From a checkpoint of a small contrastive image-text model: text encoder layers 8, batches of 256.
Rows from block 4 of the text encoder, named by matrix and row number. Rows with one number belong to one neuron. Each number is 128 + 32 x the weight over its row's rms, rounded and kept within 0 to 255. All counts start at 0. Numbers have three digits each. After the name is the row's rms in percent of the matrix's.
# fc1: MLP up (text_encoder.blocks.4.mlp.fc1.weight, 512x128), inputs 0-127
# fc2: MLP down (text_encoder.blocks.4.mlp.fc2.weight, 128x512, transposed), outputs 0-127
fc1.166 095:152144161111143196067160139158140140172089080110113147163201107103125138157093141098141148063129186088150128130166134078124108131073088076142122056127151117048112097103130181114135111128107094133116178151125171115142092131121071095178112118139120190147063122161172140147176058115129133136133122085151170064081082111149130098113133118107136184181139124115143136124148109154156155153120
fc2.166 096:121081127124092119113098092085067093117169157149176098144174165146071119141133141101104143153116137152126146133064151118096166119198163160141160150071122139145098104119126122094111116180153134137160153150088144121177163185158171136094203111122166088092153091138145169174077133141099105083094087138127102139123157118111183147192090130130077108060116124086119183084091102176085082128135
fc1.167 091:079173009143110143151099101099068150107156100174047113115167144147121096162136075127137081094159107129122114171088163138116108172153118144121154149168139106147081124121104165121117105088142104157124125085113116145140124146138149141133087151132112164083155150151120127148189095138118150152147073156158171181100142105195113172121132162152060148178159095038116130098113077124147134160153
fc2.167 093:123159152137103127085196066113150137115138160140154153092101084117127171140094121164213143061109155089113114130050149149126141146125093084097145129139139108158073132140167088174126098144144141103117160129175152115106100068097095146156136121134171054095150172139154154072087092116162121121101153139093107170189095150142167076068080128132153124109136082108101096128161113135109059078155
fc1.168 101:193151139095096126201129107131144158157174122132101170102074142154094137111103101170169144142162104122117144111092078149093156102144165173125181123106140208093101102050171175126121122136143104110131142115122171106133108179178132105116099181143093180131153090111151071166170077098104090151128062120135094108130146130100138079160131105153181057131116141087104140141097110144104076089075
fc2.168 102:134171078110126139129090133132145090095152075121097093061135184142133104139138112165145068121147146105164159079134150113144091123147109146110116138121101182125168182158145117157112103126173145115125066130139106117118135087116091174081066211105081160148206142104143150121076143153131109112126090128168145190057096087095125142130125121121132098164167136180092195107115119113117114147226
fc1.169 093:098100094155137137123170093220075163139154093112052143105138154147169163144124154086099189132107075097073163129171167080119100094123138078150169125101131142108127094096132132206146103085129106134138189154134176147133112165087156089165114123184115136169111128108135110143135128147151088149119129152125100116125080113159130102137111204075190156152151139069084158091094128126178143084116
fc2.169 088:130085132110117107134129150067096097119084117130157084146101074176106211131131145149133104092180168110202128136128132121101159132128104088077082136129138141155114137120128113048085071197174141078141117119111125087133115112145150181106131152075164149127149138128108086090120120141071131105085127113095115130119189144122123175098093059171060079142153116159162131205131088077124141149119
fc1.170 080:151118150082167102087115164095116147090142160161178110100072099180119150114156129196120094160171138106125104066132102082162135120133123154073080146151134141187153108141149127166061179119156141166109145170122124070138157090160112127141117165171141152119138118060082108082156175109152156103119173107146143132105144178172168136136124116120096085073167100083161093070146109149126103048093
fc2.170 076:124155117154152183167186129127134123149139111166165139110139152155088126104131157130168156081188160131116142181170134134202153185101167138156147181103119147066171159150120161065203160154100161093120160109116140173125104142101177193150171145140114128113140126197153126185169105122125151120188133111182130119183140154126105117114109133175212146173098153164141169131138116152099109170136
fc1.171 087:103159129107189171185120142150068119178099149193107108132132122156086154082129107069198108091134108155113186090187078154098163185115038108140099137125107156130137140120156151118108163114104184107085162131163092107080155104162081080089112084082113134122129138093133094121084152191127159124161091100083142101124110132085124139165120137113151081129100121165175171118136110143149142173136
fc2.171 090:134101104132104093097081104127162090125124150100169126076090132160160154176101165145069170125095175138157053121102095127183168084114161124098115120135161143208166066116145117155146161164147072190130144194127101138167107151134161125166132160112124088119118138135127117163098098124156099129135171128201113172134087105149128107155169139122119198097148123077165109153075155162147185096178
fc1.172 101:095185112136071136097092098157105139154176106119105075122086147156138084167172135172121152155153165167111089164113075088155131129097115122195080113103166202123083069107122127136079151094157095136088163106112174116084138110077128117134125122120142186088126143094103116111156107111076171152098152160167149098097060202151182152145171123132145169134081119106159139113118114086091131107174
fc2.172 082:173104178115166081104136129123163140103108144167145116104147120115101162098070114117111125107135126098139172064135170133107120100159132125099126207078087056086146138086172152159127166150140132090116107165109094146081151153166082115135097114161059066177097151104104108117164196097188118128114085132108167116118134076104065148132178101161163116120142139143103085150186161168159108162078
fc1.173 086:132108077129118132153105147124143091129183144125116086087082064129083062119106126119141131163114079102121104162164135125085192166094140158127128165173174096164115134086143126097135144144145150110107152173138179193151077178197194132187144136164124125086113129122134058110130127127134125162075152123128120026177132171119095126126169143151115117106133163179099099133149084086103106110076
fc2.173 094:116159153151195094108048139150118154105110146119119112163047141203144157149155113165128109094176140156144096173105131149166135109120138128125137077117072112137172127174074133140070144119118116127151085124096107102050170102089099064088133125113111139173127123116140178091124145074102125100117166121139160167166083135121165182070094143161123189170083102137115153184125086115145127170155
fc1.174 076:142132190090192124142091103121148114071159159042088135141135090143115100134068116130157148099159093151132134161136076186133174161159128147145144126185145080147161110116126140123082109106187139154109120134109145116152100142091148052149170133086176108171151072149147064098152119103091127098095134089137150086091092053112088118087122128125108094143054133156157153094092086144129124136181
fc2.174 076:145111062157081172106075179130116171093149077188116116132108123088082074087169181077164151111094144147088144082135120098105102135071160127135050143099149131170125110153130182141129151174075123098141103115135140107127086146105128140121114095119101143131109186136075161080085134090181112141150172088105070142123141184115151162096099174105119178107145180091109127168169142123101094111112
fc1.175 094:133142136160109067160109155128176165133091156129089112061143153152142091155155100075148107182059129050143160100122142168210120112075111138069141143112113167193164149169127140177135143138173176105173115123067128064142125155101092131125097132182124178168136114153120114163122159126173153095073137137116147180138117096101125098137081132111146105134128145125104059155088161166097152128151
fc2.175 084:118127081094126134119157152132119174145199162174127145118109161094159121171124154175114146063202151124085088143128120163128184167197131144142175083107134083084109122140104140150173060147110150134117127093177093117166109108118161190137157134118115105058117168151127168118116085114100133176145114167151132126122177203118121196155147085176176152115145103148137131130177117127124153187075
fc1.176 095:103181126153080143108094098163092150152070172112166114176115099125054098119103134135132100123131118112106150170137133026178171151139149122083152112124149082182123135091167218159101100131101115120168105128071148109111131130185109157130073156172120119122130135200160084106118168141105101151170159162084159170153163145144114108134116129122116057121166092088153142167123172175154119146119
fc2.176 081:128097165147140141175161165070118108121134130116103109098095104117130075087113102133087115148117099171122071091148077139161090073110136140123134160115117119128112137147104098110124088085127115152082120173184050101077105076121072135175085081162094216121130131112089137175034103113149115170153118097096093120122115117127118143093058123121134093117070118169121069162187113096129133122152
fc1.177 088:193138150113162086096122195127090168099142090117114134101161120144121113127111112142164166087150115144153160187179118135095108121181137196135154129110099130098091119153041143128104084185136063087169086122117125170105126078166133105171164151140100058159154147145123167154149156125121078115102110151110115102119147113112121154090077063130150099154175156113192164128163102206160161125144
fc2.177 078:126111169110146150147187123189137123195112139143140164173129158126127110126197196134136183168108134147163153133153150169144130165166121057165162104146114094130147175134198121121141110136097193165127168196116160075146101163128140166077156144096200190114101111151137151116151124128129165115168137144156105138149146162121100058100203156170116111090136115122141122085120170101080086147129
fc1.178 093:174121130127115094112091095079105101069122169111073125126084184142099103179081125116137140137113083113114135127122149188091173105158094119113158145091127182101163185107102094173132134167187114093146092107131147156131150145138148146097159176100158049170182128103165098169110159130088086117097136166205112118125059164173149100152153119069152134175117095107155122185116109148130089119167
fc2.178 088:162207134141116127092179161198134165183126050145152117160106088171106143132168086109204132119135152129141097108164171181122157132112105117084098130143112099141134091078151135043116090135166144124128100102079134105117161189138104128115128120119110131140110081113141104086142078127164122108166121110131138192099165148104102093096111167184123176127219145142107121206105107118154128130103
fc1.179 081:181181124103106139095123114134085069118074193144168062125117105167164088194111102069138159137119093125110144115093127120078177159080082129046163162144133109179140086094153117125117124144051107144141101184140104126174133168161160076133149151122141139088108107083135142129111146147115147096120164146174131135088114109183106078139115093092130161132156136101163101154054134141174166156107
fc2.179 075:126096110121181154102122109077147104184126056126155105097130070118118115149121176088111120149081139101119132105135109135126119126111195114099133071100160114179121085144145121123119107091127096149106166157138119140135063048138097157073080049074118104100077082152112118147122056136133174139114139116124122086175096068129061113113139154110116198095104107125146116145089191102124182156146
fc1.180 086:097168140107126087098143127145137097129186109117150144114108153132087128144174107097079173159142213125090144111157156131144183094166147139165096126148180096176057136100107130140069108148109086171080155118152177078145134146148111186163074147149132136163160136096153171088141083138100144145139106101169072112127086177108150124177193085205075136168094163135101125103149115112094115141114
fc2.180 076:135109145117122153155112105109164104095089181172162146168153150128161093106092131122154094120131114140131144138143170077072078135116150177127134099075130147157143095122174081181183092119082197119135092108112085168110148104100099071109189131132160110075095085143062106153152195107188140155113177171117164147127186142101079174126135130113187159092093129115132084105158159119152091108169
fc1.181 124:125105077157136153099165132213111124157114115124139104160161129120085127104135118135068135100107153057180170117125178147141088163073107108119122064153154132091140180109141232161112145150069108132122177160079107157111120138161130092157100167174182130143119111205120128131157138136156079139140158132091156140157116079138152132163160126110094072137159134098178091144128097155097173186107
fc2.181 114:131172157129119100186098140086166146117168130119099131080092135150143137170131158166187143159121110119078104123154138117122182119184169129158169191101089094174106078098133063084151064124169105125119075076139150099154125139139130222133174118110067152134119139074135156136061143108110156121134114109141109138082130207093121114101115121107146163164098100139063140090161171088112127102121
fc1.182 106:133145143141089113105114113143081128140138118109195062123101107129145112189129132145113173155132127180119104113124123068088140137102123139112128166082161147093121073074102080175128078121126153185084144148075142172097155122133088129176131119172092084092143156099108143107165182078119101106159085116233115124122100139143151117152176096142141219117068125092121114067095097120128146126174
fc2.182 091:121169122161157129095084106162181144113097167122113138102084109165129164097111115150074192132152104143118140126116133154082143111162083115162124124153153067125184135130091121160122123177157143161094074124131144081127180147077099093105146115099176126124114119118082131116138102139155129164059103122141154090130067148108067138133168141195216171142169121218099166093125064173120129128088
fc1.183 107:089138139094076113147089177179141125151125147133149161170156115173169169131197112105068134098103146119110048140157116075107171133091141149124091105131209102093152050166186185114113083137128136146121142120105153094145118153123152169147178067178126119127090076107082114137105158099126091170113131092104139111174110115123075142164159180161102131115154139165108154121151054138107108097104
fc2.183 149:143184172129077136146110154124107159126130111102145154182126178161116142136172030076121124146087090166124141123180128068079182092114135088137091104169105127095115135157161181179092137101105123126085160116152083138124137172124067106139173067160146182197115116124105061130161083146171135140154087143101119133121093143084135128141193141143145112125133072154128156105127099160154065123127
fc1.184 085:137173103113167190130101140148146159140183110183086053104122155139124135135131116112128099093103115113071156130143164091102173117050047139102200181141146094122095085148130169162102101103094102149138110104091133084130113136179164091138132184105134160171135105117117047134170125104124139127122150101143105125122143151172079086173176080140122137123177121123113134110168078098056132116175
fc2.184 108:170092171111102095115100110079114098138129116117184129194112135167184114166116102102126146124147149103168079134165135107137126211189085157132152119099153089143100126171113119110152136193116177113114093151105118101088109148116188111113144174106130054177161041126136142076108184126133129047130104133128166163100078127099159155081123151118155097134111103175104125169073143122152137131085
fc1.185 074:083156116175102123158111148191093168061156136098096116093133091131122063123154132088139134119157124068067065151162141138145159127081155168152144106109113138129165161174111185128055067176152154085122126126064153105148133167156149080174104095138141130157184099158107127146214160104147095107130112162128113105101105155122156145091106104099085077087154144139173111088125161152153105123154
fc2.185 068:096132122109139123130154135079106124169100160093089140117100141112117099118091082164181175133118107149149143078063152093102150112153135053098104118163127153159116070145095114164147128053082135146112122117160121153134112146095131118095097175133161157139069144088078114088081076089132178124085095076153137112112137083130102135183095190110161118087179098114081101134128094073047087137093
fc1.186 090:121110088064098173147116116153131170120114106151152093124114135123167165186084144106076163141165118102167079138114145109137176158156097117124141158119162132153119103139132173103074092134178141092101080162079116095159124157130156107089119082102144109139136082154185145107195116131155074160145132109152129081113128144169117131187163136095120093114157119053095085182073086104189142096040
fc2.186 089:158120154136119139092143113086133126179080141131062128161078087145100130099100134144096144026146124162166144104192123153101105087127141132109137104133153096140114174124167113134124094162062148155097169158147178121133087106107137117201157147113146138179167121116119108166098116107103134124130110094070116142126072151066133142039167140129098116182138068208153180107131111148091165164125
fc1.187 086:127123191173111108076103141096139073131122135128127067171155123183083181115105078170115133137100148112054129106073135148122148099104140168117164169144131063196119093157127181191126131123179202128145175128128087114081126125133162098120124151147112134077150155109090138160130084146126178118113109113152173127136091114175115134137097072101089133170168091083132168074085119126182160107107
fc2.187 074:160086093082173148128161157140117147105166133110187133115105123095197086138186151135142071093155153123067128138106126106152125073081138091105091106068144154147095155115067114105079089126087124149143126096156131140150132116093153096136110073114079122084123110108107076139089048106118099129144166108127135094128119083096057069070079136075165142110103124117126125136164128131158052103084
fc1.188 094:097158129086201100146150121164172129122146106131109116074072157140104140089177185128120151104188118139109091076123145180128177104079134107077139171126164149105109150134131152135135156086166141166175136097091127133118157177179113077170168161186143102155090116135079134154112119106134065074051098153137108125172125171094158113117143128137086168145114094164160181111086168121158086140078
fc2.188 107:153109120095088150081151114110089122145112177134158158144111088084154145161145165121151101134124078119163127135164092095072140185145103133165110116134144121137117121132167101099094133149079121101098102153128109107165142109115192119057085093086100230153084143183202196141164121190098136123192158134161118151106095140152122205138133104135150165113138139104116088165141073125169168140089
fc1.189 084:094122091111104114172163158161107095100115106081103118141115125193139092176132096107111165060208154147110149133116152153085069133125150202137171161094158140084180131088152154112166113100159124133150074109051079084127130115129132121114113142158110179179148102115092151089093091137148093120105168169123122124181142115193161092123115119108146155166105070154123175101125076086149073147120
fc2.189 082:155159104134196152083130059098178137160114151187134126096167121135150114108082115103144095123064167130155155140113145124126141167132078135131078132174127111183070135069163109136113128207071123118165159100110178121085135109126138126132154122167148123123104095106082061166171138118102141187102078148163127127059182162111088150179139117138105087093149159124126131092104190120105096165162
fc1.190 105:152132180133104145122111109140095141093148166093101091133119099163110117148142144182112134165189179169084114138111089041118175134140081148147098136117140122092069119098124077182122203073135140157131172125104134140138078146121123193100125116123076111122132150076096120047123169068060145195143150106178132151152098161161132123170150130209136115108134115157109110069138133113106129126119
fc2.190 080:141143125102145036131166091144137087106113070187108146078102167091130152122091173124116123095133132085159104154122097152125111144144110127130147107084140146132209095150125134117101095173146168080101121144117131096037183062152070083128144135165113122164128121131105127156132117155190129113101099091047136072124141174150078134149171062140111117154116158124107147127145047122148160137154